config = dict(
    arch='pvt',
    model='image classifier',
    dataset='simulated grey scan slices of phantoms with and without marks',
    train_examples=122500,
    image_size=64,
    crop_scale_min=0.8,
    horizontal_flip=False,
    color_jitter=0.1,
    targets=['part', 'finding', 'side'],
    num_classes=[4, 6, 2],
    norm='layernorm',
    norm_position='pre',
    hidden_act='squared_relu',
    mlp_ratio=4,
    head_dim=64,
    fused_qkv=False,
    qk_norm=False,
    parallel_block=True,
    inner_norm=False,
    patch_size=[4, 4],
    conv_stem=False,
    depths=[4, 4, 4],
    widths=[96, 192, 384],
    loss='cross_entropy',
    head_dropout=0.2,
    init='kaiming_normal',
    residual_init='none',
    optimizer='muon',
    muon_scale='match_rms_adamw',
    learning_rate=0.0028,
    momentum=0.95,
    nesterov=True,
    orthogonalizer='polar_express',
    adamw_lr_other_params=0.00073,
    max_grad_norm=1.0,
    max_steps=8200,
    batch_size=256,
    epochs=17.1,
    lr_schedule='linear',
    final_lr_fraction=0,
    warmup_steps=410,
    weight_decay=0.07,
    adamw_weight_decay_other_params=0,
)
Rows from block 8, named by matrix and row number. Rows with one number belong to one attention dimension. Each number is 500 + 25 x the weight over its row's rms, rounded and kept within 0 to 999. All counts start at 0. Numbers have three digits each. After the name is the row's rms in percent of the matrix's.
# q: attention query (model.blocks.8.attn.q.weight, 384x384), inputs 288-383
# k: attention key (model.blocks.8.attn.k.weight, 384x384), inputs 288-383
q.240 099:480457493505509503537512501469485509505489516486502537493494469519520539486491473494485478502486529545489508494508513509489505482517535474506475508514480520516512490515494474528476481495493497500482500503510518573480506509509446514491529516466505469516528514514470499473496506513463513481
q.241 098:509506482502509512483466490495493520492514491459507452523525482534489527510441502481523534506542465531498476516511472447540520520532483511451469516525470534450498484493484470486501483504502525539509507527486517496518548494457499498499499484519509462457463511447511491507451504500520474483
q.242 102:519501490578500499474511461510487515537471523494488501501504487540545535479499525532482455467544457502455500508508492511467527487487527525533521506504449528518497505491473513451482537538531497498495461445528521520491454495530563499482509502531489495476502469526528525506492506501494507482
q.243 099:486507503505530523486504460509506487465492538504468471505534544518512529507476466509460505491545463473477529477508507478497503518502496488512462462507519514465469531522479462495482489503468479511490465491502516495475525524473523498501524534536513476512500482460483516513519444477497458514
q.244 101:493462492454490498500504510508520536483477478470501485528502508478464514504523474498519526505510475516511487495532454511495525517493519499503542516482545471480484521517579523482505491481475506515483527524491528517517501484509484495515491540498455502497478519459495541473533560495507518511
q.245 116:514490460559532460505512495502494499500490520468562517465494510527496522471549515499438468537539544523469511484511478490465507493520494509487490493462450520555489542518479464488480543501477514514505477490504522550510505507488493518519495507465499473527487508542455485523508507480467496480
q.246 099:515557487532488482491490514501486506526513535501490487510516519482500490516532526479512495494515495497529484499498474488488480503483475501483438488517491525485516475505488484484537525488511521493502467514480471510493460463530540510477495469465509525465519479525543499488464485503561472533
q.247 100:511472480467511525508489509500479522495509497484516544509510495469507450478525506451479463497481487474486490506475540514522501466506483464468495552464490500508528536549482546478481502512536483509489519513527494554472494493540464524501542499465475528555464510542472534507528500468487476496
q.248 101:495468517471514530469543474478546521508503467475485514507488492468443500468491452484500522486547517530515468523515464480537497488526460506495493536510534516478515534516491539474466494509510495497500504539498510498456529503481485488550458503461490507510530482500476494480484522539476513531
q.249 101:490532527476519511540507467494506464494472467497525483518543509508483520511483483508490492458504512522492495514508464475516506477524505489516470436526506541499521525524501478513528482490507528523509475556510498520510510517503499523490511466537493458537468516509489535456510469465467519498
q.250 093:473509515478585480514465470502499501486500503531503553524521516481466462520494525462509463491509493561494504512480495482472517457490538450526484501465527541471512480508496532509481478500503487475464468490481482500524507527478506490495460431497504532511475504532501525494486508529517505470
q.251 089:481518528522516483528481511524484517491505552469509519532507464489492495475500511534494504441515500515486495547518474499468507509523480446516483485500495472459523501556493496491491504489517461532511497520457511523520486508443465501477484508443485476456480504465502469498532491470495519459
q.252 095:442481477544509511491503450487504513486512478490488466520473509500524545478536519518472491548477507471535513507558494482474481472515465500494515497538501517523525522538499479512473561515501499486538526508521488505507476502498485508521516516518506488498538467482481520480494477521496520496
q.253 092:509495538502526471472482487467466495506510518482524482504526478476521496503493498496504482516514495528498464470505548522548505510513525501510524466472494503529472451495517506458554485462459522494480496513502531499486536494473490514489523523535460496481496448496476514488510499536503502511
q.254 102:547523525519501506520514516475500474501492541521505460497515509468514492513457514479467496474508479485491506478508528495463456493491506530484488501513496566513491480507490498471510474510579470529475491474466460477473455477475532485471473491458537565473542487517502491484486473483541461504
q.255 104:503485577530547528538487498486486541478519486459501525492480508471477497512490524469507537492492472503510488463532508482478529482482535487476495487484508527516499487470471536483513527520493524467508497510490480542525531496497494495483523434506482486548496493485495492461506447491521483525
q.256 103:546525553519472525492509562450477524475451504484466500513514479444433498491487489500512483515501477497512485488484544479509527556453524443492511551534514488487479518513507496479543462487500542489482495504520518505508490506532500511529459523450525548483474494527486477492473501521479497509
q.257 106:524475434526441501504479507511519521496514439512563482503475508500504487475524486511523485494486482478492485459515532494476479520493491533460457451478495457497531532517490532540508512510532521538474489471476529514510458504487487486563499483451527527487464455529509507518481476479515502449
q.258 100:507523474506475473513507490473493516514521484497551471495496510517526481515497470575490485504489511486538534525510477519479530519478503532484494494449468500523494528508467516537476518512515524484535503495466473504520448487512504478542476491426475477474500495498484462532454506487498481480
q.259 107:529527494523499485489493535529532454503502507487541516492486510535564522553465521511475538482540478537513503522505512503516456510495500493526505490512481476496446468489492482493486459543518485499539477541520524496498502491474530476487523500484491507500507533511468475469500492527502418532
q.260 100:496493496493497490522459523507465536469473507498456493471489466483499492500503490534492448511517504487492515505486471492517486528502487475524505508474474466501492493516517534501546542539432498473491567498534448439535533552503542485488470514524513494492494493520529524498501511561481494513
q.261 099:472487513493488512480520470504473550465498489533505521506510498477480485518485488567490518496483518512533476526523479493464522513501511471485474463532510524515494537526540535503492506508529527485483551523482509492514547488504529477490471480518488516498512485483462485534520524499513468486
q.262 095:548500541523546534504537508489498504500497531453425503507543506512464527505476466459546536528500495474488544479478494492493487440504504537475482528553535523510526497521520506470554521492519453469521461485464467487481476544433453482492534498477488570475489488522512526466498510475504534530
q.263 111:470501501491548473457500523451463515516498523545477487503501490450513490512512504535492499517476497477489510469485511516469543516545521508542498467538480489522504487503485535471497499501451495477499532448509474487447463477517497496506462468566506529477535548458509503508497485476472523466
q.264 099:482526524521494529482504496529499469522493523499465548481496536480502519522468446502483474519476481508493507535539462454479528484508545521507505538540493508511490471492489460502506522514478458495516494531450476517524503538474501468485524534490481490485510475524469503497529500490487497554
q.265 108:495549492488480497511485493533458536497499503526450474480522476496521550489517518499510473476471499515505469475520495454473466470556535523475513486463478520508523513512521501439484493499484500465487501515527481532488518485518503533501441505499486480542551480486501469473523518536554494500
q.266 101:526489492485489449519504533503505493505477483511514510517490488536465551527478493483521475522501482486516458546504526461528510552569462486536485491490502504468449505488546525487501446513492550538476520532505479501497545476505519466561499512516540453527482479530500521522483525480523429511
q.267 105:488455518548494500499495475524489564520464485507480484478465481477498497506504581518468515514511468509503461465515515499484476480485511476496516504526498521525564440518468488486557514495516519503512521475490510508524531500494503498540470509506566571461515479477531484515482514485504531491
q.268 112:499507512537488501479498489496493532530485498435541450504545497489480502501480571494504524494537499509495492514491508491531456483529526457486500477500492475500517500521480491545537450481470524469533529556496511516532494431461518490549461465479506493517486524511503513474469485500484419505
q.269 104:510519490472495557497487506546504506516470506489499518479447494490535523473457485530454454470478500526555480475511477482470499547509471552482469512526484491510467485504514496468493503470485505506471496483468513495493512502497487483465497501420548513516518485499542485487461520493568537481
q.270 095:481529482524521513515492463515557498448498522500485534487478524535525535524519460496512476507458492515517545477513487482484481489529514499477516484477477441519493471467481507511506545521512496528503451510524521486508509516461523471470537467501507477524502494517528533526521493461488489525
q.271 096:457475517497449448536492489469527494521494498476510480482524518512509477479531515475559518471533508467510527477519515503508503510516525494501509455469515530535505459543486505508506541476486574495516499466471519499495485512506503477554536530539524464465480504490507475500516517538516540466
q.272 125:493524489466455492509509511471480515516506478501502519520506529526535507528497510508499476487513431513522482512508458476512507513502497488480529526502524518466477423457499478547477487524511539516511522496482483479494557479496543467486493558486463480504520440494518510482524528467512501511
q.273 112:499455439524438546528534508490502509532502484489532490539490456490490492479518541509465472511548514475493507505527471518529489518485554444457520513503516519483436529474509529491504485464458545515507509501501538533490485474533499473513493526493480479476473478516472480508436454463531499461
q.274 112:485536482497487479502478473492482536460498503498530472492475474519500508500489522471477503443472486487524492536512501503485512512514501532499548477498488469497545440505472507500499494534516518521535498471547467483530535477519492484518519507499475525512492506480482494479464529498456472517
q.275 115:492522486531469541501461495531527466532497469495536486520518504455550484507498504478518480515525498562500499516517469491522444478531511481492505527489488511534498452465477530523479492523492516489499484492520498493497486488513517479483480480513505460509461514537490503472482463522482483489
q.276 113:496496505468476516501495504513504545498474524493516502464474531516510526522502455496479519493462519536519502503539522528516492499470505545524522542506482490455502471467517504502523476504556473514475476543523479479482496509483511500524494510525519489476553537460502503523507554526470515511
q.277 114:491485467488494511555468481490487534480484506498471472475502513503490488492496464501518477442525477483473464511483493479475504488485490527481493504530488524476476528502474479515486470478465536419474488501533466476519489502530485542492507498476502523525483506497512514464486536499491493475
q.278 091:484490524466474455539525460531474539502533460478480513485489475531506517501518573490523525495501521482502499517487520471501473464520503504488459489477488471477499505514513492495520506513508541460527501511473507518491559515464501490521540565510478474483496465520492504494492511501497511497
q.279 103:513487497504491533463510461529509497522476509540478472445465517546505499490468532513501511487499525524551470494508548517508502516485514528511509465519520524524499462544459481515513500468518513510461524526485501479507523492517472509522504454516520552524520512512554501536468542497484537473
q.280 120:434481520514510526528541443482469517511543516467477541509481459469500479452478534521507478496488521458480534482516471499463472495483486469498453497513521524518471514534504482489483477547486479514493526504518483507469513490512486526479486483482516492486474497499515511558507497489499531517
q.281 106:470515521518526525494511528475527515500528529526476467459486488462481513545495499473510505515527501470514499494516511496477503509525520496502492487529491480568497461488461533482476512503451502496553481509517504517464487525483487488509496440484504507491486564499523503480480465550510457501
q.282 103:516489492486471463504463494519511521479551491501515520504509491527514516550520447485476502549512530453466518520485492537523479544521503484536501489485537500474527517501525522519467507488493506533494474493499519492479475485519533517539479522571506502489511495524480507497532451460484532482
q.283 104:518498515547523495513489525495504478497480500477539494501529480504529507469496507497517468491512537516524502527458540539498535525516469454550533482460487466486491517509445492491504499483503487530511459514525533463523521483558471498537531494495473528507470500481458518527452514486517457497
q.284 097:503471479530512473456509497501504494507512425466516489520491508461498547492525536483492506513499520493475507467454513495497515462521487487529521519507482506498523494495477512464532500515457484540505464506501549496535511471488461513514543506489471536510510497485534507500447491457497465487
q.285 098:514456459473507530496484495504553486503489481505529474496526523521520502514506516479472501492489453479500451467526469472486506509482517533435462492472476538514505482512493490479487509488515505535491511503487558518483491532446472506537489481487509513493467512487466485483509508477492474503
q.286 105:508448478486504507533491464530477513485455535484449496488465486510489524437492461512516509476523463504524511485443508481452512519454492517511490487531472509460513527490514484478493489510511518523491508507503472467499468476524442536520527541486488554507528490516500496475504534520487511493
q.287 106:472455500523522539505527506501470511545495462468421555498493472495515518469480520529491459512478487498534509512494515488498468500499520482504464488546494528504518552482501491453519525497464487535470489488477469515460504518525485521476535555511540535484507466459464533475524492492459520492
q.288 094:475544449509514521493542526474473520499525463500483507490489510467545506499499537546514475515498478457526491457510562503499512539516529499504530501476509502528522536528483475514469540484510490488501473463526521535461478554550514479494510448481456519476498481451490476490512461484518520482
q.289 102:483479468527490513500455484542474479512523501514479516490494456504540495522506489503482540445508486540484470454498524532489481529491519495526445460519465474506526522495475459503539508467512506464474510513499520492518480542468535521485486484470511522475511510490515502557518504523516509505
q.290 101:554486514464500511507514481469515528522478513501515476480551554499449502458508473466482498504526520490481511471521521497510499468488485502442482570511506491505480457482503512522484478488513466485478484512476495497529497498478472546487485496467498496540524500509504527482502488503451544503
q.291 107:505455494499507492526486506507487555470440500531495504528486463469505520479519511493510499490516502535486516535481497487496470522465519526504547513509495503489497486511532497487464511500498466504520494488511488481482503531558509521467538511515459507486522522499441538479537473527471496509
q.292 103:502499531485506488497536511518536492514523501523455529508555533521497465476435453506550487522506530461503514522496554488476504485526496502495487490453500538496464489484509488440466491566517490487501487524505476450477523526490467490494491491512527496590494546508528513452468497534512499496
q.293 101:487518488474456530498513502528513525535507482502483480475525485519504525487454509500506462528551499477546465488529498512501482503520495528537459482483500550515500479501497491512486530522508511464492504553525468472463535547487475523511477411516517506490504467487500469481466510531542527523
q.294 095:516508544515517509515465531493543417525501464535474527448522469534525502522506492445474516483517436512490488480544496506523485537472503494524490487543535535513498516517495469526477465475505530475504529502467485528502516532488502452507485483484523457476511470486490507533513496491501534538
q.295 106:489501512509502501514497521483541510524454463524510483472522515509507477516498458442488480526511474482516486471511455522501498503520504511489485489535491492518513492473449489521463486481516495508532452463438552534508467509468513495534485508467500503486493533491513517482512495456460456516
q.296 106:509515484550462466455524489439526528452465537481531478520480526513479525443489557522506532483518540510527484487459498501461533534522501456501478494517481500521492505523476496476498500486487482518463501556486515465505489461514516496519446457524509501512510499484520457490453505522486446526
q.297 102:506484576503475530509500526523466539554509469468521477522514506483515460490474474449499464522498499473540491532532502497506497495526517503484520494519466529525522473525559500485493499475482476478515473521483498508475478520516464502468480520544511512581545519499511509463452488509511505452
q.298 103:523508512518485536461518509495500463465524491484488494508504473478455534495479531505505462506470482415452498530535548502498495512494472539509550547514526511529486492519526511472536473511524526510488532544482499529503494503541490487553549470537510522496446528483456480481464464514507516533
q.299 109:510508472497471555553517498481543485537459525492489472487444495537491507500446461467439458486519517517495470493476471536516474514502506506476504541517515467523491505481498502546484527478500475474528504521480514512518495524484503490483522486461482534543489519516482482489475445512465488484
q.300 110:526507445495525511496500566506518509493486513533509469501534484526483530518511485504451468474496554518519526508535498518516517518501515498504493561502507470456535544469505504502466492476465455498485492480471508527483472499482510510526479476470481498480543492468472498493552500531526503512
q.301 106:496458473494428468533523514474509488503512487466488521489524498491537479463493498505498539491492511502514516483513511433513510521509533487487443493513471519503488531507495519474508457524483507493477518491511505499507468429497500505500490486477522458523543519523509479525513521449500488533
q.302 099:482494456483468513546488480542502559467468552533538455531501472465511503499499526508463460499547510497537477524487527484489495502503456488508510458484519467509460547530501508536462461499492529481498512531508500524520535460556470515487486496495505502506501504539480474505488436464542488493
q.303 099:528524472473512499493520503473527491440464517487530493512517560535471531533492449487516539523547489512507488527506481532502517522497473511505470545513529523487448474502495495510494502480539555492525504476517489488508518522492556439515515538535495509492541494530506548512533528488489480490
q.304 109:483461510527468556532499472513474523535504481476502520505477457468513546505493526472484462515551463467474513475458479519535454516524496521514456476518500503502472521521481466527536493512449488464482519536438480522516512521524487491525495455510516517497474520501525517484498455511517508477
q.305 113:492568496499508536480507483492536514482480533497500498521453502524476497529514520518438541496518532520508528510504504479504480499487512514457483491522519441515491474548498535523484505521542529483514504459488517500501493486488532480494493482472479507504464505500487503497498496516483478499
k.240 104:480495482455487474476516517535530527495510486469524488512498494490519462462521500509529487542486478500495464530481544464563476498492473475503457466547512512555494458557505477458456521548541502497504506479499515511473525546483531485482508463502508497423550489491482467480487480533502477513
k.241 101:537526512559492507511466512512534488524534521517492513475464516497545449435470527543519512508488484490512481509514487480509438551503519549475504467478518501465481494450489510464489456494484482522544516524533482475499479457538512505505523468489504548509484528480483500482514460469447515515
k.242 099:491467505510519512530548490511498542494518462483487505518478454507453516524451515513529494489516525487486508478474453470499511495485474512498493493497474517478485495509529452498492517496481529472495509557522497527469547507476524486510536478490501511488540534459485515491499574499509514488
k.243 103:511467550492507540487518490470499495504523482512505503503500519495473480473470495518500462495488511484545508501499542496521528423502454498559463500499497535488548477515500482461501504515510542498470495516485501509478506487521486533530490511454506513475487517510524493491506508499493520523
k.244 101:493469529488518493487510480472501481521515569450531514492489486463484505497510530514500532508501503475457525486528487536501498486509477524480512524492559522521472510507516513503510510507563495474500473519467509500507459492544500518505510535502479504455506517490503477514532511518466512508
k.245 108:482463465522497493525481458493507452490494467503518481535472500491476489519486496494492524498538486497484479490483506488496486487499512464483525495466489486550486526499483498495430471515464518511475502488512505469485497509526528484505516491499504462485508529517509492536510534504485481533
k.246 095:507525518534494539523495520491485482510527516485528515496529516505523549525477534514522542497520542494494511481470468494482514500514522525529479505477474487486480514464476512557503447440418517495496484489552491531492521481451480513508448479510514511559498526476485518482526533479504519513
k.247 101:467473492482477498475479500488474539494508469477506476561506530494499496543473506454505490487517475498524531569447507500464488496500527468508526510513437458503506481468523506490480503484455504470518497510516559501526512502504477523491483452488506476438513486530460492531443493512494498514
k.248 107:484500515515508516486490466523487466528515472540507512504509481520516490468509488518520467510463490476482530526481514505518542545503495506454509471501500538518450449483511491505452501488541481529529499521520474474497505503484526543516512532494516519471483509485445491483512515495477515501
k.249 094:495496499473477456458533516512504544490480537551502486522472554503463485466505511525513505524465493493503523536492507485542483525454469515442483482491483503533534523507521498449446506527493478533513481526457521491471482502516499514521485492471531487443461516496486514485492517505427515502
k.250 094:503521472512493516498487500504502515464498504477543462551510525513453496522508542500542483484513506524450444482520470455476543453523458497478463505532531509528557467497486507542508470541507519451478523508511546529480525508444481526502512462463547529518457493543498497507494491537503529468
k.251 090:481490498569469499535520498497475499468519490456492525506537498508453499494504526512539499514476522496494503526554480474495541478512528549511489476545514490480509480495511533471505466496512525493470499513491481520496509481490493485494502482453499524481516548481550526485492504507472521483
k.252 091:488489490480521506550486492524468509491486481507523458509521521490524488500519478480457479531485522488492490542520506516512540554498531487495489495523477477536473480550514520497471509515492512543484508531457455496515473478512489497509500497471520492462483519530514555500482512485514503491
k.253 097:474508480565466471510464453504486518469511521475505470501493476482526503519496525500475473465504509552536460464514485508504474496484499529482545513479470512474491542485501480506463533515503529446493507508497515510553504526545503502499482491511495510512492467512516493485475438493521455494
k.254 095:500531465493500521527515504484459504510492481495535506497553515470521522472523521503492458543520539509521500508521492491519474442477494498511478537467517514466476508540462508529511493535481511513444524503498484514470514506461502506470458511459534535510520518497503509492454516494540493482
k.255 104:490470468439489498513540509538475521500448494483485493504492512513524526521547475458526521515483480499526469497488478482526491527489474559478489515509541459522505509486517501519477538469536492480538531496491522506539491519439536512490527503500513504444535517499539517493445496546513467486
k.256 104:483486504561509517510418470497522462486520516488509524511526490461503473526512508455516508477457461449528527501531501482509500499506554520491527439515519481430467492458523490478503470519548472505488498538545473533515476530521471517474483479503522520524552531478513554500456489450489458492
k.257 104:497495488452468523496502525496492494481533528507436482519521487467472490462489475540504513547487502506496451517557495578518509507528510468509509559485517475511499487540508516498497473487484495536496460480548494480468558512485489509475499522481468502470498500486481498491493546499510498490
k.258 105:468440482502535498499473494509482480481550532504490477502528449495511504493498515491504470481494504475510456480498521521541481489515496482495504503476506459500488483450492518503461554501495507504488471498501505505510504512519480510507478494538454566529530460529506543487436521479517516506
k.259 105:454460511497531480541504474492508519499486496523509484505512489477467528538487508486497507466474532533460446505527474463536479516513460482470465498506528476485485469515486450453495535493464465503480514492516498486512481455485526470484473483577506531515473463539502515519525497482583478488
k.260 098:484520532510508473497545451466511512478494469496496455529467528483466515532497540544471504498518499563507495515511501425503506486492499513502476476522501485493453478477512479470468456468497492540498500473516481538511531481511536498546557509494475504491509491510475488519530546544510458495
k.261 099:503512498477554525536456483525535505524485529490508512512484507524517489491514484508480493452464475468517521514508523516528499492521525477515546514474485497483487481515527485534505510469506521515514519487485489471523486486507501494485500492465518480478439468535500505530482514446492519481
k.262 097:489544481553499472512495488481530507572532499480527528493479519481487489495465497514524509496528538514498523468516495490530497507540557539482501501455519494506502530494520517460516421516514517494490520538524504532497560483472497517519512498517509456465497470502504484541489508478497505518
k.263 109:486524522519498490527537543492500464475498520503520489526487494499479491533464561528556535489503488502476523523499522503524512517527460484481509511493501520490500544493537512472482485501479520527492476491503499507496472511499549496492495511471491468474481511519437486506451543485453483473
k.264 100:476470485495506546500517493506501522532473495495516486507500517534549496521506480524498471508507529467517505507476503505494454525483486535443500496506510474514483490494525578513451451517473456505475517501494527498510469474527524485545460478494489486535548461479527438491522486532533487504
k.265 108:489514509482519532503545553464538535513426492495503497490470488524480529519499465518466505479520482533512551534509516478513476497495500442499525474492485495507512483564468493511543497454492492510521516502523513499511540489480483488458487494489458489486471519509514469520528495502493462543
k.266 108:501504564498498501515460510498472480478453520477455490490486526510487516517481502502516541496463459523491516479505539477486508489481508535477519510503547535461481517484499469535569480485508497513517474531479479536491513522537514492475522504481451487460468557534484535524517477476490511505
k.267 109:494519468506467536495509529513496514495473443487537524501497473482504480486471488518490489486546465492514524543526457510478510526489473512533508499495468506476493497464519543475521469480480497480481480490500469502450523472512525508485519547493493471506520494482485511517516526524482480544
k.268 112:487469478474501506485494524440459477445479496535478465473487484493498541529513524503511512479501497519521483491463463470509508476494480440540491528528486511480531450488523504491480494497523559522518519475498518492500483474538490484473475504533473545532511424515501507527516446498495476529
k.269 099:504528525502495485516501504530499498491569490544503468484495462483502559520508463458510532476490511511499479481537518490461486533482519514529481447462515477542499502533488513492483500496560454483495494516466516488499490522523455499517480459508486473463476496482496528517494524499511508539
k.270 091:496498495487524481481508501489525485454499518477474480510471487496419462512419453533497506527474509505520469535504516551501475513494469516494485533480495545516492520542526462471473495509505521469472514496524501510511517525530523491514511480495514467500511518471519479507522487542489495474
k.271 095:527517475491456466515483478494466513462476469505462509503413492551510524497517443506467486500522470525518539496477476523490538495521491523523488520523536480511489517490504515498517503511496602524502483502498455479500511486513511506486527519492491533517457479497485523516496524461488502502
k.272 121:500510466498558497433484501559495523489523518458472455500495485496473477496474466496574527549500546497499482479503492521497470483480477569506477525471508454507488455480499494516523489501517518503449504503504505465524484495483471529511487486495511505493499515524503525520499523472550501510
k.273 109:505463514475511503523485492524511471516501481460508483455545529513514505504489502461502489451499493433546509502493479491502494485496505505541463542545521478526533470443555483486510514497531465505488468532462502481502518544502471501478496491481518506481490464472475557516466513534510460520
k.274 112:435480510505489529457475510483508481473525443539468499504519484482497516541454490508514511524501506516509515517498497547526474475502496546452496477502484487455545511487460476515517482491499558497513474524515509542518508516501508506496483515490497451522498529514510525515462509491442507463
k.275 110:516436495502534517500522486448507530484479473475496479542528552475468544456499537463493469494477490561436482493499484497507495527484481491479481485514504527495526471523496495487536494485516475536508505489521504497519481444510487516451500511491509529479502439500434473532553465541475497477
k.276 119:512508455513512564507499501489501532495500476560498508536498495448520525539491514500517482518453541460507497514495518517450486495496488490489518496483509471486470504493449511511482477496477509456497519548502523503497482498498539458542491476455481505509497549502526485498473498522503511494
k.277 106:482473506494513482523443505509450478498567469514520565469480538508508554484523493483499487489509481514505492486492506466498479496508515501535495499470474480509523466498486496499518518477497493500519469524498461518491529518519455485504490484513536498483523529448467489522457499513483516520
k.278 095:461521486507468536547508470542551461486456511494532449470489497545516522536533513487480479503509486464472524517533502456507510479463476461488496528485495469516488506505522520486493519507528490476468493481490494525503500507505532465513500518510512512507481517508493501493510509529535505473
k.279 099:464514508530400494538480530467470497497529488532565546492512508496534506505492480468456526527511498544501524518523477517515477513504500514468489491497551471497540503485464542499508496469554477488502485528501532517477494514499531470493547549509470483517495452528481524533496508502499476509
k.280 112:521495468463515497447506523454484472524511497511513477524511495497547520520499495532484478537482522446518535514479498507488507491465496505540463516508433494498516500514521515490487525491521557467491498487465478517545445488477496479494481485535528522502531505476526496474501510534524489498
k.281 107:503512517535446504534521488455503530500515504511497458526473511499512546510521501481439469466491507516482497505474499501528489501494521481499514448488479527442510512567474527466495498494449542552492483475508508500491547442467510463482503544523524475495468461509470497542491487481488532545
k.282 111:487524478513510514501507536482490467479486544473476511518480538471511492465492497521478532538451484478496488469486522502464514510514508541472526509475487492508461516468506502499490501504502509533518466495485488501477505528526529512469508533514478497486492554510488540498507480470504498501
k.283 102:483504530516532530478483494535477499462514510499513498496498465504466477482473490504517503502471487491476491477512510528519529486520520500480520531522518561507516509504508476515525487503505520497511490505479442500482535508496515498498516500466504500521510457477483486487503512471453518460
k.284 103:514484504531524512513534495525541491483480498485474464480512476504455490514440541487517536496529474468448495507478491531470475494503514511484482540511515564536496527520514474495474505488504510539504482498463480528468519507497523513475488490472524463466488480499485523506561540442467483501
k.285 105:528496503532486491507483498507476521499520487498484487499488527484543512456546516500474526495537496509541491481517481532500492468518480456480502478509492429453527468536482532488510541472497459534507546465547524464469529491456472451471490529487477502490509468501493512531493498521536496543
k.286 099:527535508509501524483445539494508461496495489513484509483483467509514493495502459535458507498487491527505496518539539490493553496541577561547494472529480493526481529495472453501494499486508437490498486614492437550451493518470465476494501499477497483527508540466528554480471513498496499501
k.287 103:525531526465503545525515547502518491508494488492526478494492511500533509510462544525501516514493480455512482524494493495460504531488537480498493482492482465566500479498513497528505461525551520489460532511513470522511480529505494450515498564474513480508447563480460454469488448513475459440
k.288 093:459531509505472469475531539550473509496512511520452507504535479483532481496483510497518490514520510483503519523501476523496497508472503503480515485459500486497490515496508543464490558496475497540487503489525531482484528481470505534468505474509538478507513492508485494476493587500468509484
k.289 101:474528489477503492512499506475518476451487553566494459515530534478520481454500504494486490535515527492512461522493515487541533520507502480448527528502486510463494474537462455486497534487471456558492523478520514495481523493493531476466452527523491484485499486497438484475554499479522470463
k.290 100:510497482518500474504459522483504470496498493525523535513500503446498505480531487523489516510527552533486478493514487540521529503520543487494546470528485549525488452476476492495526496498528488436465487511487493534468458503482465494487501520489519484500526470527515533507511462447531487492
k.291 110:493508524496469500528492492508529503543510508497493523494454506475445477543496514477503447491516517485513486512511473495524524519544485531505490466513484470516520492483504510496489495498462529484501514543570531517478517505446482532516483446459511491536457564485496500490469558502523481499
k.292 102:515515540503521495474488474457473519528524433497549521489471498518499535532500507526525502510484569528516526467495506460487514502437500524493487496483507487511538540518490512490511558512519540487501518508482479515543500502488544498509504510506483506448445494485473498542498490498480498505
k.293 099:490476512473481526488539530486501515522520479514560478493472488454517579532477486488489502486500513506476502493495493477499481494487513463519485508472525471498531486517458488481509489495509508501524454522488505499477481513481498498476469549487514504494451502501516497532474510502477500499
k.294 096:518516437478507529470453492494509505516475510499494511541494518507503503498534465522480516546479507461482488517470506546494506463509482457474520520519520466460498491533485470471496500541509532536508486479526510478498448512492469442484522532512500520499538495502509477480520417477487527486
k.295 104:507488502484475470486485475496505513511524485497497517515512495510472477480539486512531512501523509480478470494502499559477522485538468485529542488455522465535511463515477517473534533511482517527451515451554529515533502495521469498503557526482477465495505468498539483521506457541525528490
k.296 102:499468508513526505484462491490507488478546519496522504505548482455539491487475538463484524470495492494490444478513501503513471481478538485540498500489536521508546456459545524525479470496480534511474528486518439510523466514530500532512523492506494528504529467492439551493512464449466493499
k.297 107:537463499484530512520492539457486503485490464495536542494486525519502515484528482510476526498494522506471523485509505480518545513477473481473524516490527468510503549518500556444529486519509472555533489482457493523509533463518486510478530493508441499480466492487483474504496464499482504513
k.298 097:531461507509470527518495506475512468533486469498534515475520528455529496496534525470473469522506478483501535473465487527518475519519555529479450518503551523473496522529518490505484510527491472498487485515476520507477485520512521468461513472497489510483515489497491456528494502488484481494
k.299 105:496475521506473500502466505492507494533553520475522484504537520512511463440499469457440514481523512506458499468513515520541493464480530504546560444517522506509489473526493523483439486518482450483495495513531494475521499484497432539505484527503489510491516517509496529486502497503512505536
k.300 107:502494531467544539492536533524481507520493523504486514473515469509533505489498560495469509484499520493515454540496492472486492454499486472472535457531498519526469464484473500540502504503442468492494468520517543502487515561472493513509500506493505474535501529539489527461487467500516481527
k.301 109:475480536473514461494481511519501483518510500515457530494481535478508507484500460493533501518462517470490496479436499535492510509485471502486479523508498465506527466505452500519521556488480500514475542529552502492510497522484488488454502459491527514452501483517521535504478508535528493527
k.302 103:454483506480483494521508496502474474489530489496493502455513505473503471493501487518459503483535481518474492490514513494506523491500509486566468459500465504524525451460492502515537557497512489503514505524475522509503482500495500497491450434514529515526514526516499539473500481547545499529
k.303 094:513535451542494483502447520544489485531544508472497519473505524495498480500503475503491463500493531570527474465541514535538521476549455525474576511484501513513488528457490532461528507498517480482490528482568490498471470490500467518497518523496540509506499481542494520525492482476491512504
k.304 107:462465514497461496472552515475475470529505535504516470469515505485480521464513485480477504523516476514471523500491465512527496530476505514487508499511514520481516482515521506485456483519487446520494464475504520519409469482510435512469463571509504497498534505493514502520501533514499501505
k.305 114:506486474480457459521486464475517456504515548502508490501531524529474446511507472473515528500502480539532503535507493496533535509546472511536488477502484490498511529489510504522477464489493531510482479464522522506517479504555521494510537470508504465541498466495467495491469482494483511487